Weights of a small image classifier: muon at rate 0.0038, 27700 steps.
Rows from block 3 of a small image classifier, named by matrix and row number. Rows with one number belong to one neuron. Each number is 500 + 50 x the weight over its row's rms, rounded and kept within 0 to 999. All counts start at 0. Numbers have three digits each.
After each neuron's rows are labels from the 100 images, of 14848, where the neuron reaches its highest value: "strongest on" is what is common among them; "colour at peak" is the nearest of a few named colours to the mean colour under the peak. Only what is clearly more common there than usual is listed. The data: streak pictures of flow and ridge fields. In brackets: how many of the 100, against the usual share in percent.
# fc1: MLP up (model.blocks.3.mlp.fc1.weight, 256x128), inputs 0-127
# fc2: MLP down (model.blocks.3.mlp.fc2.weight, 128x256, transposed), outputs 0-127

fc1.247:473467445418497439512506506577572460490444533466568471593548491535484477504503511481523496533464520482561546535516507438498510634524482444500514536454452536492467491522450462520500447537470433492363571464477550565480415443578491469526546535483471572478532517430485456430489478470435526475480533480471476438539441558437700465456515487456597588531348523507464486474548592555525539512472
fc2.247:474463406531431505521378538454473540510616457432483545449493459469515512591509456497511543521435537467414480387520569550483493570517518476582565523434516557507493537496405471459418401504471620584565483494524425499565477532464577520513509526523462522501604423516573670546517498495469497428574473474511461497497499476478418493496480510507465515559476408546521484453488494527517481528559
strongest on: fine streaks (92 vs 49.9); high contrast (77 vs 39.5)
colour at peak: white (47 vs 3)

fc1.173:496476360485534493472446467522499523568454483460556504444486550440527555432471490482359526514534566525542464452487470584532434455489408495485496425457575553470443555425525548510457558545496500555486483549483517416468536514404471490495423538489540518340598513429562574523492570472531548436475433489468471554481605498598503516501502388527509505533525501592513457444450479489483480554486
fc2.173:496594530527419545496476498518502501435477522453480477492514465451441544448476453454523515573497497550467542534489523525526483658484481539494495447442474540447415612516558563468446466510497413443417559540495481462455426559589495505533513534541453577520561591392543499511524495483475544483588586555527434550469421475506574522451538437463429409405481432548525453542552430468494575487422
strongest on: fine streaks (86 vs 49.9); high contrast (67 vs 39.5); source (28 vs 9.6)
colour at peak: black (85 vs 3.4)

fc1.86:578540392556526560559507538495460446488503688511450431613492523454509431497472470497639526442492488461480539500423491514491531510604544488506546485414537553549460490437431466478506490444442530507457480515526543524530461456515539463531480524597511439543555472490511522478490521554473495496424474525549517505424642411402480444486425392565483523523531509464578482476525491502563497536531
fc2.86:504489511489442526364511549455444524527478503503549440523480584434535495470484564540445651454427522531504491568503505466498500603533476475484551522499525440583427551472503350505486445526540475557558495509437431471520521421464480511528437488601487498551584433487503566466617621567488523536531547545494612433563546542381492534475485473463533474517466526451534530476519502465526517493472
strongest on: high contrast (78 vs 39.5); fine streaks (78 vs 49.9); source (26 vs 9.6)
colour at peak: white (48 vs 3); black (28 vs 3.4)

fc1.139:516512480571536489518484440507495516450491559545471474523546553485485460509410531604597451468454489523479474549508522407535525551390412408521452496456581467630449500473554525470479512451570516446565532456585461537465493521571453532501519454558464554531588443589496517491480526509427481528476531399435619501470565540478481437462553382522506470427551507562557480460476584411492468538521
fc2.139:428603491462460566548530539477497459478503523585581514580496548524494392381551465459484445510497543465501505540511441409444441450532459564512463419550474417533488529487641475465508492447441434425501513482500474480471462438443505432460455470467497479427486514415395480456471516477495505578467535559535552481508490605494498388522467397459455582437523497482409489523444479466570513547530
strongest on: fine streaks (76 vs 49.9); high contrast (70 vs 39.5)
colour at peak: black (54 vs 3.4); white (31 vs 3)

fc1.46:412555517485442461476529573518470552460535515510566562599465477480487495511482577485556470463503490516489487562492456431524516531646398466414504494511576542415510429517594573521365490502508520483452607508596525496556508500599513503510591499439507493435536531453541508410488437492506456498496511517429508492569374471425473489503519457470453552573473373520519476522508562520486454556539
fc2.46:475471503505516471548504453438622492472473461525604548530283513455434496464471531549464520558441455571526608579485475470437440511498502534470502465567516527471551477525481473514518474457527496596442417565484417515544452509490456493448507446517518583461429465514422486400506530424466520473581519369458391508513455530490556465499524496542539590478540517483515525491440445517516531450500
strongest on: fine streaks (76 vs 49.9); high contrast (72 vs 39.5)
colour at peak: white (66 vs 3)

fc1.69:525514448504518631474478465436546602502485571478453498537542466452528416527414455522522450432456510549523532537578512537540413501467471488477524503591513493507517494575528445472493504522501528549431410569478488526503547522344529509564464538473478472528514462469603470518500508468524603620456441527508422450505539429548483666379519510484528463477490458508483488449608500484496572503498
fc2.69:444492486498476461533586515507514563448496485453509549524474468448476527401487597504564521550508486437519536514476446501448513433500522519423478473449516491489313556574457474515475499469472503464526452433549471422500476405628456535423499505524508434422473591438437515485618489606512464531476474532533407459520504523363594491514472527532470544522538510498500486479400451500484451401506
strongest on: fine streaks (83 vs 49.9); high contrast (75 vs 39.5); turbulent (34 vs 10)
colour at peak: black (45 vs 3.4)

fc1.58:385559571602488511501483478458506577503444548481541436594420532551483436533428556527568498554401469396528446513490525492498500582462549406441491491476525455527515481510478530456523571457526517384511576534498515601423440614558540566537485492506485509532564518613490460470506486463512601460522469448459461528570501579514505505532449385474425465485583511509531478496494448462566491474490
fc2.58:475558515487524525419476503508502563546567559492518541543474487490426497509575555431492431371508515574469549551545552435416474447406584553516461447391422471501538523532508455525488508479583443513564550478536522470411536447549444518498511566414515537493531537466417491468459541474476556444527559559519547605437438583511502462600562483566408464378466487469505523568493465439506499534487
strongest on: fine streaks (81 vs 49.9); high contrast (77 vs 39.5)
colour at peak: white (30 vs 3); black (29 vs 3.4)

fc1.155:493470409500450453593440497489569474503520534484547544448503428521544564463482565422472508503483560486492655520558482474486545586481580505505535484536487572525561477533466516527504536516462521576591457481493531485590558503483501470607516455460488522474487499483500515377453512533493412393510462435528459453482490530450535313511477377491405510528554490502548549483473502587547466438464
fc2.155:526487525400482404535496485591517555575442541504541457449501497557538435574465463509509505564535492475493529479473530495497522514445481522585425390449492592557452511410451518545422557553485563527440535541531570603458507476572552589602408530510455499473471530546459544541503569574593527481468439605575512519513517492511538593555464491480549552584526414490506573549530483541547464475525
strongest on: high contrast (78 vs 39.5)
colour at peak: black (44 vs 3.4); white (25 vs 3)

fc1.27:530580463467515509538430471530456445476487609448501488433498507513523556472541571520585438428505466511619500536431438520540389483442491480477529446408607509486508515467474491462511443517419469493475392518553529475523535550474547530517571512563384496435564519504592569524479527511516592570463516509586478527467494481600386473461546514457504475490427496505560489539465518361459541564507
fc2.27:573400414523513486463552488413543448507514437529478474482455581503429542481553538443546498583538597427467570518598512511555434517437433467485534448496493480507492532505492486569425437538507539499625517586458546493526382428538484464564461490485461607438520526516499573515445599508518634466501504538445499467488519508587535564483509472538425491533508567455516454574515506567503534583472
strongest on: fine streaks (90 vs 49.9)
colour at peak: black (56 vs 3.4); white (35 vs 3)

fc1.221:541516471464495503560488607522447555534595601489482520510517495507499473542528547528582487479436554578370511438502538485537544551435561477427486525429558555433533513474495458506421448565504539500440479554586477611490446527534477432526539605464412526437568537472447531412435508518552520477538497513543531448492479479345512499489550492508479485410428452520451504455585563541460455489574
fc2.221:520508485535565456533504573530542479234527432546588473489461473490454497502449513459412476529524462553481493604470501495444553433527498502439446511443484442569488401520542512514491485459411503514541453480506518496507416501442524506455448503505585527507426550479414588467552492478425436482581488488483463474500461440395497459477559453456508466460567479458511513589476450442505494453520
strongest on: high contrast (98 vs 39.5); fine streaks (88 vs 49.9)
colour at peak: white (82 vs 3)

fc1.135:467581539447500492438413497485467530496477459463514479482516546392559434530563534517632469441464494522500482457509397505476525442488511435438653442482444533520470496554616489408481446478454513465553433562534587397489490514432519485457597538482476613469576551469432498510568564509474443580495547472510527586486453502487427545405506487521429478488550462518444491482480471505480557531486
fc2.135:527409442499603393528476457536423409565519477550431532508516560589489484525478466488537578494561528473551514469499579576481430519471434552519518517442566515450532555449398559510544549553461533489504559426434510613465407572552540498523477478451430540466607514442571495537585510480512463516466456451521585484423484449538471607525383508473498528560471550456485448470526509493483526484483
strongest on: spiral (31 vs 10.5)
colour at peak: white (30 vs 3)

fc1.37:544427453505478505488497440493552521487559474404457429494504396406537494510591471493429548477503537499494449501567522477478516461550475506601432492464523488528419512602461481542496474489549473457531525509547550536519409512556598556510448522451412510585568468522541515434599502514470523471447642510439472459449456508460577553543517515481522449539394409484466551431494652487465530505452
fc2.37:501549548452533486464462424545620514515467405484578487601479485498410533560458469573581502489458477488491404477393498611474485446453471468482468452473490514508472539551459598483565484458544429413494515502519449401534513569509528560534394510567475507531435531470475566598397463466472544516505382558508533489504474448536519431551570495498452515504561477509550509485594515512538562453555
strongest on: high contrast (93 vs 39.5); turbulent (64 vs 10)
colour at peak: white (30 vs 3)

fc1.253:543547535497520488467534526484513563472567537477476477458701533405507539513484491545494467513448549504452516529447484508532532529551503508518478484524510515535517501537540529446493488512533397531507518523512552528514464512412528531530488516470536461431422482490519507515524549439530499544391486485547496491450487450512479539520524530449411509524220498591602515462500434460629474511460
fc2.253:487471548527542523566517571576478516479498568565524508555531546526494477458537511534502482561555593482679543311465477523435500474531547512635522452474552479524504508491530443398577594479507513540527517532434498492516568535530424527468504483422521548507541589481468542489503534563443541485505535463512526354509524470516489422492516539487499510598506473601500455557488492516416483525515
strongest on: turbulent (100 vs 10)
colour at peak: black (37 vs 3.4)

fc1.208:520514406523493508446403518547450488463473559551459462555520408482510574496439496486556466526411468561586530547498476458502406493482547520489561556506352535488568503515526525526541480477554500472481427545444518455548464503498461457532379493531616538492478474387476540584513386485465540488445590506543562524561536556399489558464492475517558479512527447528576574552556421532525541551450
fc2.208:517582435501441594445519500430383448496542484510558391489443472486478544523456474440472523504514475441400481496471548550535491496524468586596518530578542555524483580499538552492400435547482505508409473413528457579444491440496540454439450414569451498426475520557524557484476458510481563390477467544532474577540558543516609490462431491506530471554589546557504518429440550517541511546484
strongest on: waves (26 vs 10)
colour at peak: black (25 vs 3.4)

fc1.195:570472423508538582552522574528428563437578566442473548468545510485430515493564543497506339460517591490494442599489419543401496506520392476460480553564528496498521498501561456480488519540538496545480528504470602518540478483478515549502498490453568476564482482498428453440487443492479523527463493562506481459569518475420472617555426441542452536542546400517469390518404550442547516522515
fc2.195:401489425525469462380444516532393484517493517499475497513512620496473439555458470454448541531541467445476488584530469543515544406408493460516545426468412536469378488537541453537483499442366560519498563462474487508530499424486502414486546495520464417418500512450485529508561526499483446428535481442455547440560532487402498449446493463534541596449549543491525526439566538578428489492447
strongest on: high contrast (90 vs 39.5)
colour at peak: white (25 vs 3)

fc1.144:457600445534485432505521579465585455508445480425613536514498499446536549510464563456577502571420442462468533572547522457514546600393466550485508523522502492519451516441430488412567489486403544516544557533528505549481571476521497456519565485557390562453454553520525487434469525495570466530542497479556429489453432493481461480450547500545425505522437494405446590492399479566450473454577
fc2.144:461455537443489506488548477552454461489592520488531514444483550496541477595618534543534521506442446452431492437541501495530437429521602452487520514434473494537550421536498517555532557573459515456478448483583556446502533506564484457537488520602474556487421443552536578496559590504600519467488490492593547485478482494506512506476456501419438454603516386378501461451417496560589417530480
strongest on: high contrast (94 vs 39.5)
colour at peak: white (41 vs 3)